Weights of a small contrastive audio-text model: log mel input, text encoder activation swiglu.
Rows from block 3 of the text encoder, named by matrix and row number. Each number is 500 + 25 x the weight over its row's rms, rounded and kept within 0 to 999. All counts start at 0. Numbers have three digits each. After the name is the row's rms in percent of the matrix's.
# proj: attention output (text_encoder.blocks.3.attn.proj.weight, 128x128), inputs 0-127
proj.16 107:595487470502552508486513502488499479502504481495522508497469493520470484514526519503515498509501496501541459541511495548549502514512499502521513493519560500459538501496456487515502517506504511483443515489528497465462501491502460510462485481520489526424510499475524474550461531510439488522498501508501492500513518507505506499479499528505475496510518517453542515467523528503471498489493
proj.17 112:484497486527487496530498510520503478442521470535533474475440507500601517484460499443535508503481481460496494531502477513525497495500477436504500551524543510474469461501490517497502486501463486498513500505495483517486484505505538500535501510503494502524469473448486504506506518531503510458523508481482497500500503474510513516509504489499488503510507546518548550484496540498486505482444
proj.18 081:473506493459461558505496482496497483529499467501508502506536529499528542469487496504464490528500500477497526501505504515493475474493490500495506506490487489533491453517499518564499495500461496503477510477509513430476521501494508496494475503508508503506500496498515504485470504504441513506503506503492500502500439561503489576516503488466537543529497506481415507517454499459534453500464
proj.19 085:486500499507522525457504499495527506471484496473527450504552474535477428542500465498552502480496538498489499499503499506513533562503498493506515498498492517484440505497479502503536502511516493503512497523471512543553504495505501491531476500447498502485512499494493493551490499525502460499522493460502492492505563502466500495510491499513453443493511500503539536469483548530441473490509
proj.20 119:452502500471447535552503500494550487568419496509382509486503507488520488511447479500515491509491488462501502509523525558506487482487500497496522502512501481521479467498474505508503499503502495532492488510493523517525520498502506465511499463504524496528533494487504538492469508481498474520496496524530496500502449539498503502491499488500495547499500492488442492516495488490525511527487
proj.21 130:504490493464475500494526519522495469498532476479514532480429516413517498497487511497474501534513497519500502433501511501502485529497506496510516485499494503499502503494511547522519537493572504514498506494490494500491536498501531470476474490508500504553449448475489480501491500504506530473500500551502520530488415550519512537493501479521520527521501529495491492487510492464506526495455
proj.22 111:520498498501506410496504488503459574503556496502503500481507497500449488496521502511479457491500469463490493509502492503542516515532495499503500498548519462475529495497448489525508495506491506480511549495501452522526531496524507526517489506437474476459500549493508481511531522476527496528506494491499499488463519448493484472501500474522488464503478456546506474502485509539516495511530
proj.23 079:504540473496486463489511495517437521491537489484565502477497509488499523457470537507467457480513501534509523476489515500483484560501502503511503495512432499524497501477534497535538547494547473547503504494486465579457512487502502501457480500479497492502512501507492491490507503435502518488484501514497510492498491513457501508515471478520491450509563502498511497497478500516473464498509
proj.24 102:447500459500501504498574484533494461496575483501538481436502500425511517494493488504471502487500473492492498495499479441493498496512482485485488527505497506508482503498517505483498490502495498505486509487503504498513494502502500528522537509502526497557456488499497530469501491490503524491480459494503492464438511457455503512533499432514529510449497454527488480502490499526534511539496
proj.25 098:497491482514457486584465483473502484501465524504500515532471498512551576486509522511542480453500530501506505506503481525539474529483494481529536504503496562519487478503519505538576503512531492503492438509528520477499497501501518493511522511512535474533536500503507538494521480502469497529506510513496532504520438528544511506492507499445511512502508509510486502479504500495495508503495
proj.26 110:505466513528556465475506500508510522499533479526495510496471502502470493500495501455480518537483437498526495508501508503514533545497516504521487500512577501490555499475499456500497500505500507522512469576519490556497512480501490509511504484464487501502500505496488467533521504500513501512529496506516495501495494456501498433501470567497450503507495510526579495477522529526501501519518
proj.27 111:500503499454499513485537505504473509500505457500520445439525503506502454498487469498500455525499462473497500540499505519501521456496435507489487514549502467499515499503427499497459490503475489500484580476530495469473531501500535524501494527489476492461490514473552489510482514503533472454470484537502479492498507481467466498514480515520502505505498500496509461524500502521543529508502
proj.28 099:509552514524500492467499504554496591509500496498425502498494496501427470500503500508488461461498513503460499424491501507542500540564479497504475487524469481461497511495500567494514504514510479490500547467487473499471501516503480500517484501492478503443506506482503496515493526512454467517502535480486494500501527501500494501506493505499514502507512502514555506479491530488501500504477
proj.29 109:495539534479519570394464503562492510471498501499500430504584501541501495503510447504500567482486522493493476513498455473533509527497495496513518502493501509453498498502489480510521498504446484494500503503464497486501501517500482501523506511507503508468503538511501500503464500521496491509509503453499509496513535496487496521503511481495492462471508490495499549498491520490477472480505
proj.30 122:495496513500495497527475495498494508509466520505490504517542486512501533515541502521503507485505495501504508575525461497513525469499538502494505502500532494508508485503486458517497488510487525545537500530493504574528500486498517509498469499413475478511502528538483507489502496475551517490494473497502519465506525528473470503500500506446488471506496448454467499516488517521501410477547
proj.31 103:514499513488501487520527534505449498551493484551486540543498506539485610456495531537484494533489502506511530518496496499501507484528498522507488502504494481513511481493484497522496497499470507538496491503518483506485522499480508502509476488487488508492524502519512504511495541497476504540528498498514509502538482542506493531553496525489517522521494561464461518489489501493526427488423
proj.32 070:460496507522538520490466434501505495494473511500500499519536481506491528503510502522516517444496521533516498508465474491459539492482540512472439487489499505506501537482496485450519475500532504519541462546507546511499509494496508500503490506453494491499501498559508500504512478501500504544490495497513503501497505478496491467447502509472494427497533481511504483511536502504489507501603
proj.33 064:500494537498492483503463497465497530505492507490486522504502501490454493505516502517475485497554498512516530500487499490461507494500538537503508500494493501507505494490507478517508483504518548497564475559509503594504517498520513498510500479490482466512508568520500503497509496453540501493513525495470487493551560537492493502520489510498487465519495505468451539502431515507464446466507
proj.34 068:493481503490528576501525529493565448500451479497484495500509514528530492500411503469495498517504497500504495493475499500456502494505465500519477472502492502504506509494501514497485504506507522559446486515489506505497505451497478502497459496513501519500500443500516504503497505502473500500505462555519503507489411540511506488500486536549493511509495562496534501503508480493502544488493
proj.35 133:498496489483442497501484501489500464493540497497518524442436504423532515488502515505473497515522458460492499492526507509511463472490532491522537504496531500498514455513536485535490506494459486499484496503494498498505518502496479463470513466555529502528500449495500499491497501500476509532514512500473508517478449515532482512497542470490500554517490484524482500547492460427523491497476
proj.36 092:557526500541500482445441501466501505490579502499500546500485488511452485507441522512491509495527497492498497499517518534509505533492540546498526506474507496516510506498505468504514479528421475455562484528502481511540506532496468466502531477499498500494497502524448499500499502500523495492493498502475513500495533455493478493502510488526466492495504439509509481518501495515518500539529
proj.37 090:513497506505494468488451497491511503491509489501491555498460497498504500498458502513474498494503517482404444443500464447554496514502461494500512508487488503465475514538524503498501488521412450501512501508500464505469492518500499506484493523497506498518482508512495439498540486494522560476499500502470488498495507497503476499487508535486494492484510434500486482527483495503495501501556
proj.38 083:529496518498516508495498522506474506498501521499544490528520506502482482516555505482492519558531502472512440496530500476506494524505497504526556527481487550499441472492506503515510512500474496501544430520491512552541490478504523503496550483498482500562483496511493514499515491450581509411478505492494515497507504476497532497499500457499499502498473499498482492513502500498500528498484
proj.39 127:466505507479426501567469483491495496496498501474537490458538501493567554487532482527466437479515489449503512506488493517469480465490503503488510513486486498510490473517511510508522493514497505505491501481494514503524510501520522499485522499521546472585502502504536550459509490471496501503495513487499499502499480501500505522512516500498529573498448513500458516511498469494537495509461
proj.40 085:523506463506440461510543517520454500508510500540478489473456501497500490500472505505556500454480495472455472501519524500564499525500460489507505510533525504501495498474499498495513485500492471505526526515502494511527500496502537498542477483433464488481479501484486483522503499505596501485505490485526480498445506482461480492519495493565487510495489499540520492493491501533545501516519
proj.41 106:514525467516551520437501501503503504468548473490582492506502498537483499503488503498516508478499556540489499472522520511550500533509511498475497507492499505498491541475500495464481515462509505442502530483522485436502482515501510499522493531510496510398484512499469496503483495569479478498510502497509528500513521485500499497484515489492519457478523463504519514459498503495471506496519
proj.42 094:554499498500502505456509546497473491474512503489503484437500488490473393543502495510532525484556503502505501486491533495496536523502511502495472498509504496499516533480489494462501499494544508484495505499530511490494518533529471533503497507509501503433517508472530494557499488529485434508515502451496465497539560509492504502509489523506490498535485535477509512500492528524496489460494
proj.43 096:500483510475499511502453476418530499521509466459500508465528497494489501508504497535490460500546501505511518497498466508476518488507508505496497494501492472503499495510480470508501471518498575487472462500488537474511506493502470500512517502500522492517547506496540531492465496500471480527530493486526470463532567548489457502543499529515489484499498503431426532531476502511497478487496
proj.44 077:487531498500500468518509523501505500525499493480494475495498508475511492500465509424485475545489499435507501502520572551497480493507485496500496501524496501565492433483509561482495503502520514470427506460502514457493490530500501518511518500528506522500501493470527555474479498520491496477501500486484473490492512497494519500557496420519510502501505509505457501507461503508501499504469
proj.45 094:517483487493487500524549512499499493490504501465575489461488493476531497494476518484497475524523497499504526465472529496436492505517487500501496497511459505514503491500500542516504530481549497455444500467502503430485501513507480519490530500586547524489535471454527536503465498541449458510538511499466465505500506515507508502520502498519500502512520514518496502496454478509494512498485
proj.46 105:523424564541508423545468497472491513452507522541499513507490513534499543489517528510473491530511474503507505520450488474485514464514507521500511517477498510504516484500507478532507486509474511483489464510524508510503500456542524509497510495510491506521541500500507498516530484507504501505506535485500464498495537449491531475545500485557431472477494501551494497502475515521495522517496
proj.47 061:500495491498531535484509497510492472540500462532430526497497473499451471504462497556500518487501478502501492503508508502497530510500516512498496487483505487508537514535490491477495497496475504507474483537568506463484564509488458500493515449541528497500504495505517510516504492478493481548519462522509467501485491504500482487527499530494498562496497488517460405526484488522542497540527
proj.48 110:484495467455517534507580508516485432539513458503530497504522528513539530464476532484496497531466497502550526530495497496427500469499499506493493505487485495583496470501493511507492494492500526567486492518506507503501500464496521502507484499445501473516500506496507512490503499495535539501470471547504540496497453550477492498498499468500499480497507498478473459498507499511513497498510
proj.49 086:471500500436478574489499485514495457499512500494521466461509499428534514503589431527498528513471498507509526505495490485498502477480536492486497519496515471507496494494475500523500500479506516516520526494467485541497495508492506500494492501452493499542496508499493501479495511452535559428486494497497507493507503495491499524480497479495584514504481514467510516489521525487506488502489
proj.50 078:504494497488527523472554512539504495505503462514419544502493496500481455503470470493501519509445500519525505498510526576524507543491530520509498492499510489498535529476489493486519522499524504489477452540529499440480520508496497502499514507508520483495481503504498468524498506519489501543581486506501502509499492500523475552505491550488504500516546562493515492463500512489509499493457
proj.51 134:560504456478456486501564518563419491494557504505559490499443481491514542482524516496534541503486501488508502543554536543572486519485519493505531524503524515501499451489505481500496521485504495495494519490500478500497474500474500506501505497481490502476491495499488503498498523498513524488492498523495565503490464503507501499468501470498521503510490482516542484475514513477534503501489
proj.52 138:552515500550503476492455535500496538501500530495512524523462504546472514497497572492515500495547503505491476500501518530498477483486517520519513502476500541498501499505550498492499506499450488488562423540474489534505494495499476472504511455538499500503495492516452497496499503501504501493496518528464541540507468498557516500452516489481499511523502496502521477501533468447500539482488
proj.53 087:510555502514532510438556536526467559497498501480508469520507499527456466498482504466508498492454501503510497500485555460467505545467496524498455496496502499529498515501497499470497499501500495503504509509499501494555500475511530509526489531468479485472470552485488478480500502520571495481507459506521480501501519506483485499502475571535523493500531513445504478489509501547520504488523
proj.54 124:534531522498501462451464499496531557489507497487460507490466496481461435515498489479482494504502489501521477490505542494505502553479527506544500489493550531492515523497536479432491503525503501499487475515495503494482507509498412509482510476512522510504497479498478500506495499500463493504531494502501474505504524503516494512461486593514511528519495522431553502503505503500488507490485
proj.55 089:542502446496466494528529485473515519540435541474491531540500451471464500519532480546514443434511527535496500475520501494501474508480510476457500471508454502507494507518499509500496542477551507486535516470508494475514507512512539491501495500501504492502484504499484511501502510485506492461496533488499474502498489502502536511478521482524576563482473520501489525482494472500519493530477
proj.56 078:495518488459451502493519487565441486516503496500492500456504500456496505496510498570509509418498515535499515460484450490489505503502537498468497488503481454510508511458489508509519503494576530502529506504497508501514501503500530499502496534460503455521508514521509497498512494503528502542512490477496516496506510537500482576495497452478526441507511507498481505469491503484500482469486
proj.57 128:500479497499522500529520494510473497551501500542499492523525495540494514500524511503511510502477480481520493529503498526503503470546501516496482497504500495504502489496490490499487484494457539464443499483558518429506475495490475542501566502525511497465560536506542552499479475487452473576461500494507497482445514468483515500515499448530502490486498492544498477519496500516529506506500
proj.58 110:532476456499532516492542505500542498483488515497531472531459485522500452520469471453542533506454531506510471501531498493508498505523526494526523503499501572513497497502531463497499540499511535468482441520499518501549458484475422504469536492536523508494539480502483505503485471493504489495498490510505522497487503501497532486462499442507468472478526485505495482485498494505467536509520
proj.59 116:529553458501462493500506516505473501523499506501504508502483499501499504467455523540522492449533514497451502480511507499500495502479496502478498513490473502510475526578516513464497502480426449457508527482534483454491491545494501488503503502512511497440489500543477498505502503510497473514498500502495492508471489497510490536499515503488568587495490492519497486500491474488559498530463
proj.60 128:443438506503558521498500410459532486500503489489535524528552544522507537500518496500446498524500486493507502550514463501512497458534500486493488525507506487472509462502472486534478488511495540500526533487491490537506497463502564482501441515466460501510477501496490458498499503498510551460500514496534502499500497497502499473499511483486466488487497483513483525490514503487492494512519
proj.61 084:504417496511498481589484459450521499500489521500506513581499497512494553523576497515515500498500506505506488549514471565532499501486529495500509508495522535477505492499491462522516501491505512459487519440508500449493499491499500512497487501524479499424502500498504497509483503498469480519483528509521511498503485501505550482461503494499498496494473480498497516489531506507475494514500
proj.62 136:503531513529446502511431534511463494477470565504513506546489498529547587470518539526527545452522567545507509480479480464473494523478500492524496489499475541506483542513563503473528504499524494511520480510499494500482483526499473502502509501499518501496501501525491517497519496500486493511506527496499498508508498531516502494499510568484530492487506509497482539494494502508470481499524
proj.63 112:529531477513498499431490495490498503490536486474561503468473498496478501485485554531490489455530563582479507394480479438483491510507504498454488497473447486501477542524512504500486506462510528494531504499496478504490494514503516495497493510495493471503461497525453482498522493499503523474503500491495486503500517498502491513503499498524526505492507528488527540471499492500475481490478
proj.64 095:498493492512540524522516538503503431534486500512499513543477509510504512497498583467514548536501518500496496496503480450462495509512425464502440493502499506497497499511521560479487510514502500576500505503514503500406497500485496500511434493488464502485480474477491484507501510508513500495484503521513506500498455494508513453495503530505515503499491503521512480489524503502506531514518
proj.65 084:439523514503510502460435487491521522437535491493498491484536499509526475502491435475484488504455458439489497511504507526531497455502493498502496514505557482489504501507504489473487499493390459474495509498496496496501499498480432506496509497520516537485516495504494503501426501544478499504511486493498503497492516489501464499514501508488468486498509442498499493520498498499504498503506
proj.66 107:474500490506505555501527491491546488501454485503480500503498487508500487517452488497531500479460501480433484526534500544588502544499440491501498492529506492449473560509478509494488527503492415498501545487516483476452503535498517498495464504497498506433497500485499464510473515525491494499514498480507463502506510502499500499523501550494500533498499534484505528502494495505493487511497
proj.67 073:510494474498514532500563483518500487504501492527510498550496496503502541525513496502546592501447506496500501509548470508556516526516536478500525529510498534487484451497482496506506501481507526492485500493500498494500474501492469504501529500462500501460509499522493534500494495500460498507502532464493531470510513500497502491497509437453496433511498437558503514495496539498472454492507
proj.68 107:505498502503500510493505495498507507481479535475468490499498482459494416563516476531502513488499525533475466480504479495517500524460479462506535500498506502472491523489487503493504523505577497495501513475472541487505484500508569499488475537493488510521466492452519451492498488537511512433487500500502510498531507511501521509446498495507500443508523497462494503463533503507432521485521
proj.69 092:498471501496546510497501502499461474440546518501624455495511503511514508512581502493500553513519500467514479532506469498539515517503505467498502563500557534482480493476496485492502500514494506512486485530469507552496466488505477516500520501477501524519503499488501499519498491502506496490500502488503519489501513494469524476492496489504470478501475502503560500485535548512503501512522
proj.70 097:482502500480500500500525465501454498511542479487560498495565501500503545458508503511441457494504502501553527500448497500435511493549498505503450485506466500540500471506495503508506501503559584507481498500503519455521523441506513504505496504454504454510515512483518503490528498504487498558509502497525505500468498514499482490541507489501488499478492505520463524500494504525510486502499
proj.71 107:501509551503505462481471496514495535517500497549383558499500481456459470502487484541451508485498497499472482415502489479542493530543497496529511478514493486464498512508510506496514502522477498504499484506493480504499525502492436500504506469497522501503495501500477498513500503480501498505529503496482481494450512498493499508524531474500515513474488479568496502491442498486522492517497
proj.72 093:463532497500474490522488486490533502500501497496485508502503506498502508502493493494500490499451470529497547521501525534462497433450555550425449484499516486523527547502503474458467495451492480487508567442506485472490502531492520498502474535496486500451477510509496488495496507506492501497493457506519498503501487508518446529481500558487507524503502497450480474526506491476503497491515
proj.73 124:507586546511491473498477509493505603523448559480407489503504496511435449531474487486504441469511479484500503499513588512516493521479508546500504494499517496512507506500518500463482502501478477475504502498496488502523508516505481501500530499492507512475504514501493506497500502490499462494506495491497492492510532516493486525504479535499504505505496493465478504504490499520498480482495
proj.74 102:429504501500493461493484468468523499484547449506492537484495499472538531441435507505419455498492501470429524487531472501541494509504491486498502514506499468498500487501508499544502496502464467502516537494501476499501508503492530493501497506490504475512486508503500486502506509511499516496553507494531492501493497505506488516561503484513469516502503508553484544497451463495512465546498
proj.75 091:521525497509517481492497513505414526501508532483584483514529498549477554461535577502508492489533501500501520521496499503483498472529496513497464522515494485532502496539499498510471497485459506492524560499534458481514504504501515502513502501460475487463492507510491505499508515465511501496487503493495475494473507430485500453529503482504515501501493484562506491503483502507545493541526
proj.76 110:490529515498513577503474530543429501547457566499509472520593504569507532493565524503525553496500509499515502527493499524476500486501509529511503502481494497500499471479492512527542498496487519493501495498491537491502486494503510498567534492501499502503508499489529553488463510500507485508468537485486519503528502490505541490477510475500499494506472502505506494497521515494500524493482
proj.77 092:464571494511518500485472511505501501497553468505509497500495508502511516482483516452504513512491488475497492502509530482505498501463456517502492533481521512508474502512534523435501496525452415497520487540470514528515471508493457499545518463502501505500496491498440521478497487501499490526499484511499497503494508527504464495507496559502511535498524454465460420544502467489508507498499
proj.78 089:461506502511495452533518505513502502502497487500473509504496506482507572473474518478461473497445501499446504475492471433502502506490412437523483474545489497489530494500521526506508497506503488510501526503501501486506511492529536497522426501499465492491486509448502450502496511551525501500520482517526502504483485535507474502520503519544487493501550495522450499492480475508504502506506
proj.79 077:592463507499501439544448512481471503498521481508494556487484486500461508504503579531501470515553500479492479502520501530561496521503503529498511482493495496497499507503488494516522498501450491495479478488549502480474504501503492517462534495548527498523507500520548499500547483485467487538484505456491487498498505455494500517506494502524457496512500502515503487557493501518476490503508
proj.80 105:464501509491504508501519503521509511529436469531364493499543534514510487499486451499503500499431460457522503510503506502500509469510498516495503515496513471511500488474493497517498494510462515511505483515510521503554508486507588493543500510471495498517503503473503505492494501506554510479526484467502496491508503499490467499537509492476497504511494478497464480518477501496552499497495
proj.81 093:475515507554533501465473496510457504472501507494544477504563504565506528487502529495499499469505495514508516532462490501453530489495507540503434501491521505485512519505505488503517470506476496473584495526499501521532510475515506489558495542492477488494499531502486478526531489518535489571513507480500511504483495447511499476497503515458478482502500465567502510494506503493497500497526
proj.82 093:498491524524500454527492528529500497497498500532474508494497516498550511452469564485448495504507494486502503461414484500424498508539457494506486473499463495488501501502517544513512494521513503511480492506496498513488498478505494518502485500506505501534511495480556502500510501505495499545511514488469480504493498495506504489540516500525405454499518504567502507532440505505492497497519
proj.83 089:501489490555560496494499482492534486492503511509503521554455517543492507507496559504527502499494505552504474502499487499500499452452505492503502506487552507500498509504515499440485500505501502503505451517479538509497470452485458477507503491490493502500505482490485486519493464513492502507491476558525530499496491520529500496437481530503492469494544481446511489498564494505432549478505
proj.84 099:560432475505505480515510496489508462456501522503559519544462481503504551503516501504505513501505557594507521498496484488500506536472569499500512471492506510501543500472485464506521503474595501478505503506525494497503494527501500498484496521502493504484507505546500480505500500526495510501505517496502506503544506489507496498467500547500476455501499520475513513493517522500457499480531
proj.85 095:478544494503489504508483492491530504502489516476512450523530502509499506510506490499539493468494507500499474503549504497503485471502516490458502534461502541511462478554499498471487487492458544516544498506433510583582495480492507486499486486487502502510494501503471498438486495491534508449497503519528526500505505532497505498458501496505503510492452492430503535498519491497452507487480
proj.86 101:498498518546505498509467494512535502465499521514488500552473504512515533504506510498512518481472529536445498497492457474523498476501487462447501497490500514490496507495509497488485486492491479435508526457506486457480457541503513495508495587539475503473463493527495479505502464608488516496451505490482503498506527455502495520481500488501487452500522490501516506502513504489479509470501
proj.87 080:499454455509542532480539472484506447518494462498522520505500495509466513505502502549504499492499506569504542475490497499452510506497521518474442476495500447523511544489455497514491498502551527525529508506565508503490556499507550490509452504490473489496489509511500459512521499516508502517543500512572478503505474499476515474547497509516509509501490541503502501478500500525502492518487
proj.88 126:510529461486485523450528499544462465536510464500506506460505479444485497478490500569497511464512506506445501465498473500522505511449493500460507498504452488482497519518442500498515502498523483502483512474548495412479515520496515502488489538499521479494500513510544488499502488507474500538477485524498529503498469545509505546475495494489521486504552492501503455486505496507514515502537
proj.89 097:492539500465465450514515508497471530529498508493483500505500481494502538485496504524493487500485454510518514528500535496481496381490547513478473500508504469518562501502510451486431470461458513505450546445520478459508502502491513525486504521499516497509493501521512522473491502446501512489490489497499490498470493516467470521519500499498530506502496495492491487525481482498544474497502
proj.90 091:456530513505518495493463475446549579470494513425494483499540496506482474521501441498453452501505492488494494521506567498501496500468533504500500480501525494501546515504509496493481502500504479509498555470464501507507510500496444501491493489529515508492522501500503501489497497500465495510489500510514500499496497504494498454495501512503492550473477438498495497519506444497507506515580
proj.91 107:500422517496504475556500486475560516545417558527411548581489501496479453549538468500494499509502491500500493514507473519527505500524522491515534463509500501471504487486466490531503515511536531508483482496504532503470501486510495509470486494507495506507504475496543501508501474492492497498492522507499496498505495498497552492492494494500497491503492498534528493493508512508477531517499
proj.92 076:552451481495508502499518547500429498501505534499550500500478561530509514477507628467498501513559497493530501538481491459473501481490415505541505501512499498522499466499506503504506502517500501512495444522495512488498499488478488505503537501496501494520510506501498500506526479455544496531487477495504512492486495500505517509520495485512486479500530500478490492498497516534506497499518
proj.93 088:500476501505532504505469495498526497426500523500518481517487491504517498517566468456504547527466518500545489538530514500529494535473547503513516500497540533513499482489530461501504520504515510497509477517471523529567455499500496502473547496525501513555501493516490505490503478502538529438501501499503503503520529455501500481457500502512482469485522500494555535496549498505457526497512
proj.94 110:467543524508529508474451500504531544524496507499492512500512507491493485500512498497458502518546494461482480477505507525527500532547466486507486472503488500459482551500509517449495500509484492475464500474488515475484487527513419508491515492571533529493513502495516506491494486503423446546521512497459488514501520497534494475491546504480519508494496432518498505519490495485491513498534
proj.95 087:496504502460462514515501509484498474502476521504486476395502518477551494505494484507552521493542487466531481515512501495501500460483499450512519492519523499507503447500507493512494497528504533528498490514498554503511499492526534475505522471524504501523517464474527538500488505500524450497506496493519471499495517503496508552511501496557503508504500586480492556478503492500510494498440
proj.96 087:522448526495497508487476473469495502498508468490523512495513495504489481502565479566436479518526482490497485504487441477498523482524501507516525492498502494488528477522502470545525464543479532499471487514498504502531526438491457501430501500505522499542524500509522463502497508501480513526505506488489517500524510538504492492474502511459498492503482508455468560513504542478467472451489
proj.97 125:501482473501527502499543503467547493503503464494499497504457499504484452534413496439524495539501497490496470482525536511498473499510503496494506537486504517496449508515522511453467503496457495477479451512499504496496450509490424497478595490536555504521513478509485561497491479488476472513513494495492494500496490491502492507500502496478498499497510490494523485535494500489492502479483
proj.98 104:521490496505472486502500510505547500449512497500496496465449495424516417515498475483511503497531496491481490452499494471502500494494506467462511506488502511464487501527521526455472497473497494440500481511488504501511475533501444500488539502520539516505478479508492506499510489504497498477530511484411482517494520453523466486452514504466532508498504473527547478535496504482496519484515
proj.99 092:486535507483472502496479504549487509513506497485497513475506516470504508484506505495472500497515537504502513461493498455436502504502461493502496500497458505498498472543514522502508498520514504569555480555465501598501501491499517498512473472425480489560495501499475500500508510448580551456490500521500498499501497502500503496503488502501524523503488544497504498495497503490536494503487
proj.100 103:413551504503501520472492458497511503528492492495474509483511498459503480484494498501484492505498568517460496467506506505516462547551449480507500453505444498498461507491507590501525508509517496526517519454451492510459511517497500463494494492494502502518482482502485504470495503487496506487476517511493485504492492501503549504558494455513510544496493538538500515499492484480498503516475
proj.101 065:471498537497498513514452503497500506456476568510497482508528511532544524504587495498510503496476507505498525561505476498502501466498500499502495504497530487502513494482474493514497493501482506511486511501505505469507503496495580492485425525507496503483503502479540453500474499603505503499523492507526510499536501511500476520461533510501459481501503501443499512478513494504465507498536
proj.102 075:596498502500457462497481556486497512500512468509512497499472518536491477496465536507495459533507537507496486484491504462487492502589459513497504499499457489501489510558504513505496487505479498501469504495494486494472503501467484555479490504463465493497488500509511483490497503497503507484503486509470459492501503505496473514500449545502500457498500518435502495521491526527487481425484
proj.103 083:492499480488488507538525473497501467502482489497502497505482496485505517509513486532570508497495518547522534458486484498455494490510571499441494504495483494510493511498503502491491504413565589498518519497498489511516487523492507496494519508460513489505500503567494532485512489458484506501487504497475543500494483495505502521472503440440524465498492468502518500518474511479493488494474
proj.104 136:469510501496449500517452492536474488465518501510529486484501509489590560474533504504510523480473492520525523543485478515500499422498504495501468509527522505496518487481508499511502500472540502515502553436491496505432499497491506503505440498493454504490498483490521500519484525525463506521474512492494519501509496511500495537509494494471504491542510531495512543492496523450499471490462
proj.105 105:510493493488505514464467467447553504497536470426554498471483499473468413513497495491452485496577511541496498443500505506497482520497495497500499490494471517500487564492501540466500543475563493492497504474499512465467498500500500501471485509505495492498445482508495489500504466500501512479486501522493521498497493521520522521491494507504511501505540500478502497492504494499446539499490
proj.106 076:487423505509554523496534488501498441422519453492592468474509521509528485510504489476501472504502487495503496500446500501497504505495441485492462504509508500470484509478476524463503500535499470493513491524508509512487496494521498488515526515531507496542484476461499501524550499501506492504508503485509461503493515460502507497547484550506460504492509559505537511493504504514477514499495
proj.107 092:519490498496467517493494500467511503479496506486488488454499484508486391557490492516522461468556492502498482498502502496486493417500510505433480525495508466496499515510492480490461490465463544488506517468499479500494506503500504498491499501506503516470491494510498486513497499501490481480500497442470457496503525502489476540494504509498499507495472505433509554520496533501480478429488
proj.108 090:497499527494535501469497506500512540504509484502491535499510510519476429499463490484474492565501479488507496504501586546498510503503524539505499501494516501498506496502488498490503499498474500504504481517515501504497518483497505497508520479492507498521502505491502501488504487479521497493506497526509502503496463433523502432456496517501531572500463504514517448490548494505532608549491
proj.109 110:449488510505544446526503466536506506527495492531454518501506502500499534483499502483475501526448489465493485513495495486504520528533460496504479472524502467486501504495489515500505479521495494543492514508501501540506502490501511525511489479482486503502502501468509501502515501494510514509491481504511498501434501449462501414550508485528487510469489480595519491519503490542536514571538
proj.110 097:491453521499438424575504497495504501543489502529397547479493501438495490500470503502497478496505491505500510456482496473458501502469502501461495482517488485502524530473490493503487482493562499501513500494549502501503503517510578505499501506502495487498497505520519503499518494484517499500485500508504465504501486500492490556553482507511501502511503531497461487539482493512525484502503
proj.111 092:502458498476497496529519477509479482499483542549464517499498496497497505488501487533493505487458476511537538539481502499446511469499577529508506479500507482537566441480499449547515504498516520569484492507523503523501508489461498515493497497485502495507520500515528503500511502433519513507465503510500509499499499498446507496555453461511496479504496502519484481507495504502507442529528
proj.112 103:484488517501471480561491512494552510563437506504446516564497508486502497500501508475505484534511512496487473491507497539515459536492486489496553473490477544489489500476510550489501515492515479473511479489487524484494457520512520474510519495522486519505504495507514509490481496510494493490483505513465531514511456558565510535441499494482492495547508478489464458537502481492476515460502
proj.113 068:572457497488493489486509503493474489477555516487519540496459496495480498507498504533486519494535507508520500497478494481494513502490526496519506487498503498502545530499487486486501502496517492495466500503505495481477547502513437496460484508539503496488537490478534469570502497516438484571516507507500497495490493511498501477494516494503498482505503436533490475490498504532500507536613
proj.114 100:558443501540504483542497537496510501512447539524458501526434501503485468528514559500538504497537515505486486485492490494487509501502466485504504487490495508493494523496493512474513498508531508482498501506515529487501495500521519499506468502518457522467482495448529455518497494595515496495500481496503497500524502496530504494473503529499488478501529493481488449534515502511459571452512
proj.115 121:542453502501503495523491530480513533557470485502486498532502500561466467499500503464509453555506499486498480542501486510517494499541477500493498507499490500486502498514493499506455500493498500514504523498547491508475494493498573515458446509480421497451465498510503483505502521503527541410493502538461500513532489495507498483462497498477502505505491509465518470499522503494495514474482
proj.116 096:530541506501448442508495527497506578507482512481464474439493501489496429499481500450500435488540500488485483488501515533522494533504488499504539493508488501497487497487505534505504518510539480454545519505478485567504501517533548499517511505504498505492502507481502513510502502504534479417516506496475474509506538479497503503504493493532470498501505529504545517484476495508475505497475
proj.117 098:535476500517500496548505500462513499551431489507465554581499471544480527482475535511515424498484502500509512552502505529475498499512510522483479503503492499539500497530496503504500510504493455505479501491556477507468503521491480506453505488532507511502531483539513533497514508479427509528501504521496484498503459490497502466507496513449550521497498503513501498506475501496526485528501
proj.118 136:501490503509501477504499496528478500494524527558477496494484498466500515503564492528506580489478467510509500524476453468499554472464503499500479495519543463494580515494499448473500473500516509499471502496534505430484500516503494519514497519519491498475494510486541469538506494527501493536495471502560487484469534493461472501515480538549492498495497502500504496485518503536504511511535
proj.119 086:504494456472453501500532501490498491474503511498525503500489465495501507531500476516569547471503536511486518511519448495542502494533530478461529523505500498500502489499478464528473502468504522506535532494498474536509498499485559502496456512467478474476478510517462482503504506500535557411501496500508519500500493493485536487484504482466488475492497491515562504433521521508495477514528
proj.120 075:481511503497501523502499476498559502465502519492530437499500510500531495509478437403500510518487481491502500541502526498499496496500490483499471509521557493501512500475505505480462501469500485504489565452491467515450490529496480501464476493513497571466483481497481502505487514518499497477500501491500478510500500496500517445503489506497509505495499527509580572474521515483495498500496